From a checkpoint of a small contrastive image-text model: encoder layers 6.
Rows from block 2 of the text encoder of a small contrastive image-text model, named by matrix and row number. Rows with one number belong to one neuron. Each number is 200 + 40 x the weight over its row's rms, rounded and kept within 0 to 999. All counts start at 0.
After each neuron's rows are labels from the 100 texts, of 14848, where the neuron reaches its highest value: "tokens" is the input token at the peak. Only what is clearly more common there than usual is listed. The data: short English words printed on busy colour backdrops.
# fc1: MLP up (text_encoder.blocks.2.mlp.fc1.weight, 1024x256), inputs 0-127
# fc2: MLP down (text_encoder.blocks.2.mlp.fc2.weight, 256x1024, transposed), outputs 0-127

fc1.296,211,194,207,200,195,197,273,221,199,237,245,169,193,245,156,166,196,195,225,317,154,190,253,226,161,173,171,203,145,200,193,259,184,222,197,171,182,197,250,198,270,131,177,225,218,174,368,197,193,190,174,159,187,242,261,155,168,237,188,197,146,144,193,196,285,198,242,165,139,174,207,238,233,190,168,180,215,190,254,140,198,178,190,207,206,231,204,203,138,158,176,167,78,180,175,222,129,218,251,119,191,184,188,190,192,238,193,155,228,199,155,272,223,138,231,220,186,172,154,194,253,216,259,228,245,260,190,211
fc2.296,199,224,205,170,188,210,127,170,215,160,199,216,186,124,236,229,215,196,187,103,271,186,187,170,232,213,219,197,259,197,190,134,231,164,206,213,206,216,157,225,165,241,194,147,182,229,17,209,195,215,235,237,203,146,125,235,222,159,216,206,244,255,209,209,146,179,147,221,250,223,190,159,170,234,221,238,210,243,141,259,211,223,230,198,181,168,223,216,237,212,200,237,278,230,203,181,297,184,168,249,225,209,202,207,207,173,196,212,170,178,245,161,185,270,190,165,211,240,240,195,181,195,118,178,145,149,195,192
tokens: "kind"; "pin"

fc1.480,223,227,138,159,225,197,150,252,222,178,146,125,171,90,224,175,217,226,210,162,259,186,296,188,197,153,234,228,195,150,208,211,198,252,199,266,226,165,193,216,180,165,222,163,148,192,212,229,207,223,278,215,199,280,208,190,234,225,234,223,210,210,170,110,160,184,214,155,229,125,207,120,222,215,175,174,245,205,181,251,159,215,293,234,169,247,169,201,212,160,196,222,225,155,274,180,238,193,164,196,221,121,185,243,165,191,186,220,189,170,177,229,161,133,245,143,251,242,154,224,287,251,236,205,177,256,185,167
fc2.480,187,165,244,249,204,209,239,144,177,202,244,281,248,311,196,224,211,177,195,223,166,233,108,204,199,277,182,141,176,214,205,204,210,185,169,161,174,248,216,149,213,225,166,248,217,222,171,189,188,186,125,202,251,123,190,220,168,177,152,177,195,138,236,271,215,211,218,240,172,325,182,289,184,184,200,243,163,170,228,162,221,182,83,186,256,119,215,190,196,208,218,190,199,235,111,224,137,206,242,211,156,284,217,147,221,214,196,187,206,222,232,166,234,256,159,254,156,196,243,186,123,167,142,210,198,169,233,218
tokens: "lemon"; "fly"

fc1.750,186,147,195,156,229,203,235,126,240,233,202,209,216,197,188,204,147,228,183,215,229,156,288,233,141,150,154,140,264,160,193,189,148,258,137,201,148,198,189,173,129,183,252,217,159,193,242,231,190,152,197,92,156,254,194,225,240,187,240,241,146,185,177,185,227,143,222,144,300,174,170,265,193,240,255,211,194,188,160,194,175,135,220,242,196,199,173,205,226,176,208,225,199,271,202,175,155,195,179,151,164,197,242,82,248,216,240,238,191,224,174,258,178,228,170,293,193,251,251,206,248,186,111,212,193,173,195,158
fc2.750,199,265,188,268,184,217,166,294,174,193,201,212,198,241,215,178,267,167,227,171,140,235,136,190,283,255,224,281,129,240,185,197,284,146,219,195,250,200,219,229,255,232,168,176,239,215,152,166,217,227,211,327,254,151,192,205,166,210,199,177,237,210,203,182,171,239,172,279,112,263,236,116,187,149,169,188,191,182,257,204,203,275,167,171,213,233,203,165,172,233,186,171,183,136,172,201,243,195,228,250,245,208,173,291,154,170,199,168,213,174,239,151,232,182,220,125,200,180,145,163,134,211,267,175,227,228,209,244
tokens: "moon"; "song"; "good"

fc1.66,139,187,225,170,180,102,191,223,172,186,243,179,176,170,233,207,227,253,272,205,181,266,203,167,246,263,184,169,195,195,255,199,210,183,219,209,168,201,182,163,143,225,101,207,313,243,164,253,201,184,203,229,247,153,181,162,161,277,248,145,183,213,199,110,210,220,247,152,149,189,199,168,286,240,205,258,170,223,168,196,126,164,240,238,199,207,224,283,166,200,198,199,290,171,224,212,178,206,176,194,213,105,216,220,235,224,243,231,212,130,232,252,190,185,182,213,147,183,150,162,233,236,181,156,219,189,135,214
fc2.66,210,220,159,203,214,206,160,249,236,170,218,210,219,166,185,151,196,156,191,167,291,134,145,196,178,154,210,261,211,188,136,201,188,175,142,206,228,198,204,231,192,203,267,233,143,173,258,183,170,153,230,172,251,243,224,227,173,111,202,252,255,168,201,234,203,231,189,271,231,284,199,204,160,175,216,147,224,175,190,210,249,212,194,206,190,196,228,162,257,120,128,213,89,154,229,164,249,161,244,209,192,252,122,199,212,152,231,192,193,192,151,247,165,228,208,157,214,139,182,243,194,132,187,230,235,172,270,196
tokens: "card"

fc1.767,175,179,257,285,234,253,212,274,192,160,226,265,209,234,222,188,197,212,143,162,288,170,149,273,277,208,247,183,276,158,118,191,251,135,233,184,252,209,205,202,159,254,156,251,202,246,213,189,161,263,229,161,206,159,150,190,175,231,203,218,242,179,253,181,213,93,216,216,212,193,165,157,182,138,216,161,214,197,226,176,257,231,159,204,173,169,206,214,135,132,223,162,205,241,200,228,211,203,245,159,195,251,188,168,171,168,163,213,244,227,132,242,190,110,161,189,215,183,171,159,109,164,247,148,265,183,204,225
fc2.767,299,195,141,104,177,107,149,76,225,224,185,151,198,154,172,239,204,193,298,235,157,243,222,200,151,172,148,221,113,193,295,242,167,261,127,225,197,138,184,199,193,165,218,169,246,220,167,233,182,159,165,205,198,247,184,193,146,143,210,132,209,204,121,171,159,281,183,209,184,215,236,230,218,249,189,219,156,215,178,211,227,209,253,173,204,157,177,157,253,258,153,276,192,216,167,147,157,191,186,221,198,166,251,222,221,166,265,220,183,185,226,138,206,296,238,202,162,239,233,161,263,242,128,217,112,196,187,208
tokens: "blue"; "song"

fc1.411,185,162,261,241,250,232,152,220,216,207,184,94,200,274,112,162,185,209,267,187,243,226,237,198,158,142,184,167,173,205,213,187,185,185,241,171,226,152,161,232,140,121,214,161,136,108,174,203,200,233,179,187,242,191,280,264,155,274,197,225,134,194,217,179,184,268,206,167,220,216,171,238,184,192,207,184,199,211,240,213,172,251,161,264,202,110,244,180,251,255,187,121,156,159,193,108,178,201,193,232,193,164,218,211,140,204,155,163,233,219,221,203,137,220,211,161,195,166,222,218,198,261,230,261,246,187,172,167
fc2.411,244,205,239,147,187,226,205,231,157,159,147,270,225,147,247,203,188,177,163,159,123,269,194,235,219,256,185,168,159,179,177,188,190,218,184,124,206,246,230,266,202,255,239,199,283,251,242,171,196,169,231,222,171,184,119,168,198,211,215,177,248,210,89,174,252,208,210,285,215,220,193,201,193,163,204,257,213,213,182,205,243,162,207,113,232,197,177,239,158,237,201,188,284,149,242,237,169,209,201,280,217,173,165,174,235,265,174,278,198,149,228,237,184,183,218,165,183,235,142,161,177,199,198,203,188,190,175,179
tokens: "<end>"; "wood"

fc1.238,265,286,270,207,211,198,195,154,231,228,193,127,169,182,180,138,175,248,229,247,197,167,227,165,237,202,171,131,218,195,122,139,141,166,241,197,181,235,128,236,212,224,224,239,144,233,246,210,126,138,146,136,182,168,174,190,201,114,214,192,138,193,166,139,202,200,233,184,206,265,229,108,242,219,196,170,203,170,169,138,243,191,180,171,192,199,210,200,290,240,241,121,281,163,224,219,180,158,238,169,222,230,153,242,234,198,188,244,152,155,230,228,196,254,195,248,180,208,195,210,268,211,230,156,165,183,214,167
fc2.238,233,212,197,225,218,208,147,201,195,247,206,207,226,183,167,201,264,150,294,139,175,250,213,181,153,168,219,260,188,167,174,199,215,108,145,223,297,207,151,208,144,234,147,185,206,277,207,106,107,167,203,148,198,173,187,204,188,179,162,225,191,167,185,171,157,198,233,235,230,204,213,203,173,210,206,193,227,214,211,197,271,185,223,141,252,137,225,201,168,271,168,214,195,236,153,240,169,214,282,207,211,180,122,151,217,240,188,224,184,168,166,147,183,244,218,224,222,218,183,186,265,198,149,169,261,222,214,201
tokens: "<end>"

fc1.705,216,236,169,187,177,261,192,170,215,176,243,177,208,273,152,206,228,171,195,182,213,222,292,206,243,226,208,171,186,138,193,166,116,195,205,203,213,220,191,178,257,147,272,255,171,193,156,186,178,205,163,149,200,282,220,186,224,222,120,195,155,205,244,175,208,257,261,156,164,213,234,167,237,302,190,129,194,252,166,311,139,238,206,208,205,158,195,187,146,83,192,267,146,195,173,185,310,202,188,248,219,192,260,276,220,215,136,190,215,183,202,94,206,261,191,189,214,153,160,221,208,155,116,210,196,265,231,246
fc2.705,173,220,145,218,221,193,98,183,148,302,206,219,277,177,168,204,224,168,246,196,119,258,225,165,205,250,214,207,110,206,181,229,257,211,203,183,261,244,182,204,183,260,195,225,202,250,244,262,197,170,159,173,190,259,155,207,235,180,185,152,168,179,212,156,260,175,220,184,206,254,202,208,182,205,206,206,232,212,164,129,278,176,192,203,207,214,185,180,266,254,217,259,187,291,234,300,189,198,256,249,190,240,142,174,223,254,188,179,164,159,111,190,165,229,188,211,220,156,156,186,275,207,156,166,229,189,191,224
tokens: "<end>"

fc1.98,177,256,223,226,271,166,254,209,191,208,149,210,201,243,222,198,209,144,163,197,204,198,144,146,189,182,149,195,111,234,163,229,209,201,202,187,178,233,170,206,264,227,158,231,117,193,211,232,185,171,179,206,204,191,179,227,164,142,244,153,205,144,154,92,233,156,218,135,230,179,227,221,132,234,241,176,154,151,237,165,218,251,244,220,211,220,199,189,250,133,198,260,253,258,195,205,185,151,248,209,117,171,239,194,214,159,189,197,144,213,219,193,215,208,235,220,225,194,252,216,130,168,244,134,188,202,207,221
fc2.98,211,136,190,200,120,246,173,173,233,176,212,197,186,144,201,181,164,275,250,191,195,215,284,234,229,226,248,182,276,176,232,140,160,200,193,220,211,133,252,194,139,189,209,191,270,212,193,203,214,228,210,193,219,211,216,151,233,229,135,245,215,258,238,314,189,254,170,285,167,196,168,198,264,167,144,235,240,222,149,239,178,183,148,169,179,182,206,193,153,261,208,131,172,164,228,177,197,237,118,197,259,204,146,202,162,249,204,200,247,167,170,201,196,210,192,197,190,186,157,160,261,224,166,261,199,204,186,168
tokens: "lemon"; "chair"

fc1.374,177,172,153,199,181,181,214,203,251,167,160,206,281,198,167,95,168,149,168,310,263,166,201,168,249,242,210,237,161,178,261,203,242,213,248,244,250,166,225,221,224,253,172,220,245,203,133,220,227,215,240,134,161,170,176,167,119,198,165,220,225,154,157,187,207,218,202,231,247,251,260,137,182,222,211,214,136,261,211,180,156,217,228,229,252,180,211,217,140,198,212,129,209,192,212,95,140,280,247,178,233,188,180,204,227,206,207,245,205,229,216,176,177,154,193,237,191,223,206,190,181,229,261,144,220,186,180,223
fc2.374,248,193,243,224,252,208,147,209,111,264,230,208,163,224,213,319,197,221,268,116,168,256,216,188,201,161,198,204,223,220,171,213,181,191,150,179,169,239,202,169,176,152,228,187,219,237,283,192,199,240,148,247,250,241,200,291,237,184,231,205,155,255,253,177,225,172,245,126,193,185,211,267,189,211,196,165,238,177,187,238,249,190,139,157,131,173,211,144,225,174,186,278,210,200,225,283,245,152,217,255,182,194,168,190,165,240,200,235,228,64,157,230,181,242,167,221,251,189,227,224,252,126,191,231,162,197,199,248
tokens: "fish"; "kind"; "silk"; "bank"

fc1.353,159,181,205,135,236,262,238,138,199,205,272,144,226,174,235,201,203,62,152,214,199,203,167,257,161,224,164,215,245,203,190,250,194,225,237,171,216,178,191,182,221,223,236,203,163,126,116,252,201,169,136,189,227,193,237,215,195,222,270,198,181,220,148,199,204,163,205,249,108,170,199,144,201,232,185,214,149,220,269,260,147,167,166,174,216,220,277,239,228,167,170,170,198,197,193,235,160,206,229,227,159,238,188,228,267,156,195,170,248,151,165,221,195,173,160,236,178,143,166,172,208,210,238,200,203,218,191,197
fc2.353,265,210,200,243,154,149,204,266,218,177,145,235,167,219,171,194,189,340,214,202,229,197,244,186,235,175,214,158,139,157,195,161,212,200,172,227,186,236,203,217,171,175,167,188,210,284,281,166,194,219,268,214,143,218,165,200,203,172,123,181,204,192,274,180,237,230,180,158,279,268,192,261,202,156,219,175,275,192,134,152,260,247,239,231,170,157,144,175,194,238,227,254,182,222,216,154,244,220,206,172,249,178,212,159,141,234,215,211,160,228,227,176,178,230,243,176,228,261,255,235,163,195,152,183,199,175,207,237
tokens: "silk"; "milk"; "cup"

fc1.681,213,241,266,218,220,181,197,176,164,133,204,220,156,231,174,155,217,239,222,197,208,225,217,194,174,245,178,212,185,213,276,178,227,176,242,188,164,139,196,204,196,251,193,216,256,257,123,246,202,233,179,219,200,246,221,158,181,231,208,202,233,182,226,160,230,185,173,140,146,241,206,151,202,195,234,177,182,181,195,231,153,217,184,248,182,154,180,177,164,142,226,217,112,140,222,283,169,212,181,130,159,161,233,174,201,152,204,174,261,151,155,203,274,196,188,226,182,110,186,182,242,207,211,146,205,170,168,165
fc2.681,232,276,180,211,236,225,150,226,208,256,226,231,258,152,200,199,173,123,188,192,133,227,121,202,155,180,256,232,249,159,175,243,240,242,142,184,203,258,256,197,218,160,230,168,117,219,260,173,170,110,195,163,286,226,134,231,224,139,155,208,233,192,187,156,172,219,152,201,263,157,234,171,233,175,251,140,176,205,207,196,236,208,176,177,302,205,182,233,209,255,184,222,287,272,166,135,188,167,230,203,195,214,176,217,221,170,180,254,205,204,182,244,179,264,200,138,161,205,140,220,165,127,168,271,154,188,220,244
tokens: "card"; "band"

fc1.760,270,291,194,205,220,218,203,158,157,215,186,144,214,130,244,204,126,213,238,184,172,183,156,218,229,149,148,223,251,234,152,199,180,200,258,157,218,211,193,234,178,223,196,247,190,286,234,213,163,209,150,103,236,204,176,209,226,199,206,237,229,122,182,239,233,101,242,141,251,246,190,218,265,236,186,189,296,211,174,191,179,251,220,210,123,145,153,190,217,199,186,221,136,216,283,253,159,224,214,274,169,244,255,235,214,141,202,186,161,248,156,229,128,201,251,227,219,227,183,168,241,226,287,221,238,214,112,206
fc2.760,109,123,221,204,202,194,191,238,216,199,198,245,169,272,178,225,274,191,191,199,234,243,252,176,167,293,249,178,147,176,218,178,202,178,171,214,161,204,225,169,230,159,199,164,217,102,169,199,219,172,227,307,195,206,219,189,161,184,196,173,172,255,195,146,161,269,167,262,181,177,214,181,165,166,222,238,114,182,231,186,233,123,177,198,267,240,237,197,175,173,195,170,284,197,133,173,253,202,205,139,197,122,127,204,200,248,199,190,242,150,265,167,278,203,144,147,204,162,223,232,151,168,72,185,141,173,268,200
tokens: "card"

fc1.146,207,127,173,188,213,223,124,124,231,231,232,255,187,251,131,138,275,207,169,256,159,170,203,216,144,119,208,201,191,254,248,169,155,120,227,193,247,269,267,222,171,181,173,116,176,238,251,211,162,238,191,179,225,235,228,224,255,185,203,177,208,196,154,208,207,215,182,176,207,157,223,204,182,254,106,241,248,209,139,210,207,172,229,153,197,304,207,217,133,248,140,176,206,201,192,177,216,133,154,194,273,226,158,160,178,184,175,145,214,203,140,263,200,177,210,202,242,202,199,199,226,242,194,214,176,299,93,208
fc2.146,182,297,242,205,172,191,257,277,154,165,191,140,217,145,272,259,154,191,229,157,252,221,208,179,258,297,220,219,216,145,137,216,266,266,174,203,155,155,133,190,213,201,229,276,208,171,154,186,221,157,209,208,172,168,157,163,165,206,218,225,201,194,221,175,196,167,189,202,196,269,163,180,235,153,274,144,134,199,256,210,181,223,173,280,217,92,186,202,253,147,254,216,183,192,227,221,185,237,258,208,137,191,273,271,236,218,203,206,170,188,261,151,212,234,206,173,179,181,203,205,174,146,199,188,204,149,271,181
tokens: "lemon"; "jump"

fc1.623,134,216,231,193,202,152,208,193,266,188,240,159,187,133,186,175,152,196,164,282,248,201,211,181,226,198,171,168,149,121,229,249,227,125,210,199,206,223,160,219,165,205,221,217,214,185,176,240,147,273,254,233,170,182,187,250,194,231,237,241,191,217,219,243,200,143,178,185,174,131,241,266,174,171,217,187,234,185,194,170,246,273,229,138,295,246,175,211,188,242,253,93,179,202,170,147,183,240,123,201,179,207,99,274,213,154,209,99,200,220,169,193,222,159,186,192,262,206,193,245,120,205,231,211,155,152,154,192
fc2.623,292,187,176,211,201,220,196,225,136,185,158,232,218,258,220,223,234,208,206,129,167,219,200,204,171,182,229,171,250,294,180,135,189,284,178,194,187,192,204,200,219,182,198,179,195,207,205,191,269,163,143,152,245,183,240,148,203,171,164,142,223,171,185,160,188,246,216,177,237,261,138,135,243,242,177,225,155,205,186,235,165,131,188,261,114,148,224,204,222,151,140,335,230,212,245,244,217,154,229,192,215,212,299,141,153,219,176,256,206,184,255,204,195,232,236,219,138,211,189,160,273,188,155,216,220,243,251,220
tokens: "silk"; "air"

fc1.213,139,175,211,184,156,196,236,152,265,179,253,192,204,162,162,216,185,209,179,265,230,157,231,176,162,243,145,155,336,233,188,273,189,212,170,179,243,244,207,257,156,185,216,206,265,255,218,117,210,259,175,128,164,189,277,179,130,240,214,195,194,169,143,210,211,218,239,263,229,193,222,280,191,236,245,219,271,163,167,204,146,237,170,186,220,130,207,187,178,196,165,183,210,295,197,237,193,158,174,166,159,213,173,148,240,188,275,161,197,225,161,195,257,200,184,207,136,163,193,224,234,204,183,189,252,180,175,199
fc2.213,307,258,198,226,220,174,164,247,148,238,178,209,200,220,252,212,217,201,228,139,166,259,173,226,234,157,240,253,86,173,196,137,222,153,193,227,152,165,196,161,236,185,194,192,165,167,179,291,190,164,227,273,233,177,117,236,248,165,190,203,210,242,229,188,234,178,175,107,165,212,198,110,217,164,208,175,150,237,210,201,260,144,269,245,183,285,206,214,210,204,242,224,187,151,197,158,201,252,196,234,234,182,236,224,165,195,160,204,199,192,230,215,147,200,222,163,228,244,186,168,152,189,196,208,166,214,248,217
tokens: "kind"; "south"

fc1.312,281,184,214,246,179,214,255,148,193,203,203,127,210,130,207,263,207,215,234,225,156,194,186,156,158,235,187,189,266,148,187,181,188,200,197,210,200,218,165,248,163,238,216,201,138,107,133,216,181,178,211,147,230,178,248,178,193,191,219,140,156,198,190,181,218,220,148,182,162,185,244,163,177,251,176,226,132,192,264,197,171,178,243,179,257,170,177,235,179,214,173,191,192,185,220,208,177,286,266,258,158,233,181,170,225,215,134,145,228,174,194,246,166,174,234,207,189,221,121,159,226,167,216,184,273,174,162,171
fc2.312,114,224,193,151,214,182,162,238,196,210,191,273,201,268,193,172,175,189,153,173,221,221,188,246,242,159,212,217,134,219,207,226,216,218,198,198,189,188,197,158,237,176,185,196,232,288,269,190,209,214,210,258,169,252,119,222,223,182,189,279,224,209,236,215,195,185,252,225,260,222,157,241,199,130,228,169,274,216,147,207,225,226,173,242,122,247,231,163,248,165,238,215,200,219,171,219,243,127,138,168,249,157,263,221,177,185,281,250,190,219,219,154,182,221,189,169,198,205,284,228,156,226,185,217,143,225,224,233
tokens: "blue"; "song"

fc1.684,170,146,214,183,189,235,153,132,234,169,215,220,163,204,229,204,207,213,154,242,218,190,272,214,201,190,164,260,206,155,170,240,221,210,167,213,233,154,204,152,201,219,191,189,246,165,229,231,166,194,267,124,259,233,236,239,245,216,258,261,218,200,211,150,192,184,171,168,236,159,232,126,192,179,285,172,252,161,172,172,134,130,230,240,183,261,219,220,219,221,248,49,255,178,229,178,229,225,155,166,231,134,215,204,216,115,161,159,273,238,226,199,164,225,202,196,223,200,255,185,175,240,156,85,203,276,176,151
fc2.684,233,228,187,227,226,160,228,305,184,197,180,192,228,189,172,205,197,182,224,150,190,242,169,212,212,242,212,137,183,240,229,156,169,170,207,187,175,258,176,247,148,199,190,229,175,253,173,150,207,173,133,294,126,164,127,178,163,171,169,145,199,168,190,218,204,241,195,221,139,263,190,265,165,218,160,245,142,209,197,216,252,295,178,177,228,134,184,169,172,142,184,374,166,230,178,219,162,175,232,174,192,237,195,152,153,301,226,254,114,156,197,186,239,187,210,237,207,217,149,224,243,158,264,282,208,140,210,236
tokens: "lemon"; "land"

fc1.591,200,239,215,200,210,235,240,173,114,192,245,119,164,255,318,154,187,178,191,206,238,233,207,186,147,236,209,158,191,107,258,179,189,241,192,247,206,147,175,170,155,110,156,235,254,162,141,266,200,217,100,190,197,198,191,217,206,189,197,165,231,201,237,148,198,190,233,183,206,184,213,220,204,196,181,226,248,173,211,231,141,263,138,216,259,204,176,182,218,220,224,179,205,261,173,234,225,160,163,206,175,266,184,169,184,206,241,137,114,203,167,228,215,154,247,209,186,204,230,190,83,186,180,212,230,193,184,140
fc2.591,207,184,202,216,224,210,154,217,183,184,178,185,208,211,135,185,196,91,235,146,203,254,205,251,256,227,192,203,230,250,173,259,247,168,173,258,210,224,213,293,231,249,258,160,117,262,203,162,187,242,188,183,273,219,142,180,249,197,194,187,253,183,201,248,250,248,202,202,205,176,106,222,222,254,192,108,169,185,197,198,222,272,261,243,243,172,247,172,168,223,116,163,140,232,171,194,123,277,234,193,233,210,112,187,178,220,288,235,239,186,196,201,229,250,233,203,269,186,138,214,254,173,219,148,177,301,152,273
tokens: "ship"; "kind"

fc1.208,178,255,209,229,201,215,176,194,206,168,241,204,207,153,193,231,205,271,254,164,177,223,246,175,244,280,155,180,153,113,248,186,154,174,173,192,226,162,213,239,217,145,178,327,244,183,186,154,218,186,215,187,238,194,187,172,254,222,219,132,230,180,131,142,210,197,180,161,235,185,196,249,229,251,245,208,196,174,163,309,190,282,181,164,245,238,211,145,121,143,162,202,182,219,198,207,240,174,159,242,154,165,234,154,202,151,227,174,235,185,134,232,163,155,150,128,227,202,157,116,213,213,247,251,245,175,209,167
fc2.208,163,204,173,221,247,223,243,111,234,111,86,121,213,162,251,241,210,134,156,144,218,224,207,244,198,223,112,229,178,214,194,248,232,225,196,216,131,208,232,230,215,230,153,173,238,271,209,273,134,172,172,180,204,188,219,256,216,147,221,238,265,262,116,233,202,287,202,245,268,165,223,279,216,256,242,220,175,196,153,178,274,231,194,228,178,229,205,196,228,203,206,222,238,259,219,129,273,225,237,247,236,220,176,151,168,160,222,221,204,131,221,194,220,249,182,208,301,101,198,157,196,212,246,188,190,232,144,234
tokens: "kind"

fc1.89,195,205,202,201,214,246,187,198,152,178,179,187,247,172,243,236,209,199,228,229,193,178,196,194,171,249,206,190,194,234,227,152,197,260,229,217,276,194,193,228,124,189,205,206,128,249,124,242,163,134,229,137,161,220,179,201,257,157,195,184,162,190,200,217,236,196,197,235,200,119,232,182,170,119,232,213,204,194,223,222,167,254,172,262,192,222,186,195,175,246,286,244,219,204,222,185,206,140,233,191,190,228,145,92,282,183,299,193,213,203,234,284,295,136,227,146,192,186,125,215,220,208,259,221,231,135,243,205
fc2.89,220,285,263,199,302,121,188,162,258,120,204,219,189,245,143,257,184,211,230,167,217,200,235,199,243,160,248,244,183,201,231,234,213,137,160,242,151,229,201,185,228,238,253,268,205,233,264,199,164,241,156,214,173,291,102,221,151,179,210,213,214,234,139,132,145,198,210,162,145,157,246,237,214,327,164,157,182,227,209,170,201,184,210,183,186,149,219,140,187,228,200,168,198,269,318,222,200,261,219,264,189,188,137,162,187,180,220,221,211,164,154,139,209,265,190,210,265,211,214,203,189,174,236,249,251,150,221,219
tokens: "<end>"

fc1.69,142,117,238,152,223,242,229,137,153,218,243,237,219,177,240,252,198,238,173,233,262,220,241,177,289,190,187,149,224,165,152,227,186,216,207,204,224,230,203,176,232,140,262,200,227,266,97,188,206,182,192,241,263,199,281,197,137,243,214,137,265,161,177,210,187,298,244,183,296,147,142,269,197,160,170,120,217,149,143,189,162,203,210,208,207,226,208,219,86,243,191,188,140,157,270,200,210,181,249,259,157,163,176,227,176,167,152,240,163,185,188,250,178,250,208,269,227,212,121,138,260,198,240,241,190,204,205,258
fc2.69,296,278,155,218,196,109,254,220,172,222,250,183,231,215,144,209,255,219,230,152,197,129,190,198,142,240,192,251,175,232,223,234,158,156,139,246,185,191,174,245,199,241,198,188,154,250,185,240,162,154,215,140,135,196,137,194,231,179,145,260,235,231,264,151,200,210,221,160,215,276,202,201,214,241,283,204,169,191,229,285,227,239,204,224,203,188,188,193,287,151,136,234,196,249,217,320,219,215,143,173,266,215,134,162,181,192,179,206,185,174,164,202,234,187,245,176,205,162,207,218,156,201,166,144,223,206,179,183
tokens: "card"; "city"; "corn"

fc1.212,168,230,235,225,189,151,188,234,240,169,150,224,125,133,216,203,173,132,226,219,246,202,254,210,269,127,153,199,207,158,161,246,154,195,275,210,185,198,166,214,245,185,245,149,236,132,232,196,125,191,211,224,180,158,234,193,251,243,272,172,178,170,219,211,145,201,226,223,208,197,194,159,171,202,227,199,261,193,122,252,221,269,208,277,181,144,106,223,238,126,145,235,222,146,270,215,128,256,275,229,158,213,174,193,177,274,234,254,173,223,220,273,229,123,224,250,207,220,231,243,257,148,246,208,235,217,213,180
fc2.212,240,141,136,183,236,229,203,165,169,219,237,171,235,282,177,175,245,258,163,177,153,224,141,212,113,301,238,195,181,228,256,160,252,210,99,202,223,214,229,177,154,225,166,245,174,287,175,203,250,253,191,177,208,254,134,222,136,153,113,226,222,203,192,179,233,180,180,178,185,190,201,237,231,213,190,217,153,206,292,140,149,118,198,114,217,254,289,164,171,251,238,154,181,247,115,171,285,145,129,173,231,202,207,178,232,131,177,182,247,191,147,155,168,250,173,185,190,179,171,174,134,244,151,194,179,213,186,208
tokens: "<end>"

fc1.515,144,249,191,254,166,167,225,246,195,158,218,114,231,266,162,228,173,195,195,185,258,239,260,209,205,193,75,214,181,181,180,272,189,195,197,236,174,156,218,164,192,179,258,156,275,181,211,189,182,108,239,183,295,194,230,180,186,200,297,120,200,209,186,167,253,83,194,206,225,165,239,231,174,238,246,187,218,165,174,190,168,205,161,182,162,194,176,240,141,220,208,245,182,259,170,185,213,231,279,154,166,196,215,191,173,196,255,186,221,205,184,260,169,123,201,263,177,194,238,195,190,176,149,155,202,173,177,158
fc2.515,255,130,201,143,247,222,157,149,213,223,187,295,144,158,218,189,195,198,197,220,123,166,151,186,202,215,299,134,217,238,242,167,215,239,196,175,219,199,181,222,181,203,135,233,138,230,187,208,192,266,183,229,76,231,147,220,190,201,104,242,181,196,230,234,143,313,188,187,199,235,162,165,212,144,170,227,184,232,216,222,239,221,246,199,241,216,237,180,273,201,212,156,229,128,249,223,180,174,151,221,236,218,170,194,220,223,143,232,151,231,236,147,232,268,182,162,227,231,200,224,236,223,218,231,205,199,222,259
tokens: "<end>"

fc1.470,247,268,197,260,231,242,236,183,218,139,194,222,188,230,196,174,274,186,222,205,243,193,200,192,215,185,192,170,266,115,201,286,205,213,243,229,167,230,206,182,106,236,158,266,165,263,225,141,125,237,179,246,206,239,136,188,213,208,215,208,326,184,207,149,184,160,225,182,251,158,180,133,164,167,181,174,187,224,244,204,186,208,217,203,197,169,180,221,239,221,112,144,179,184,163,172,176,153,261,180,183,168,237,212,155,232,138,208,237,188,110,295,121,131,143,187,188,192,207,182,150,239,189,251,245,150,206,189
fc2.470,225,172,131,202,227,159,128,167,181,215,215,219,256,185,178,220,192,190,245,194,164,249,130,213,220,218,143,238,141,196,237,234,256,237,152,223,262,184,242,182,235,194,216,206,213,212,213,166,216,106,197,205,217,153,198,195,109,163,246,115,252,189,181,194,196,194,213,214,185,189,252,241,217,209,286,211,193,233,200,192,269,205,263,181,193,203,167,141,192,238,187,275,228,277,197,205,148,216,194,236,266,239,181,132,158,163,229,223,126,182,259,161,285,299,254,149,207,199,232,163,236,199,219,163,148,286,114,206
tokens: "blue"; "shoe"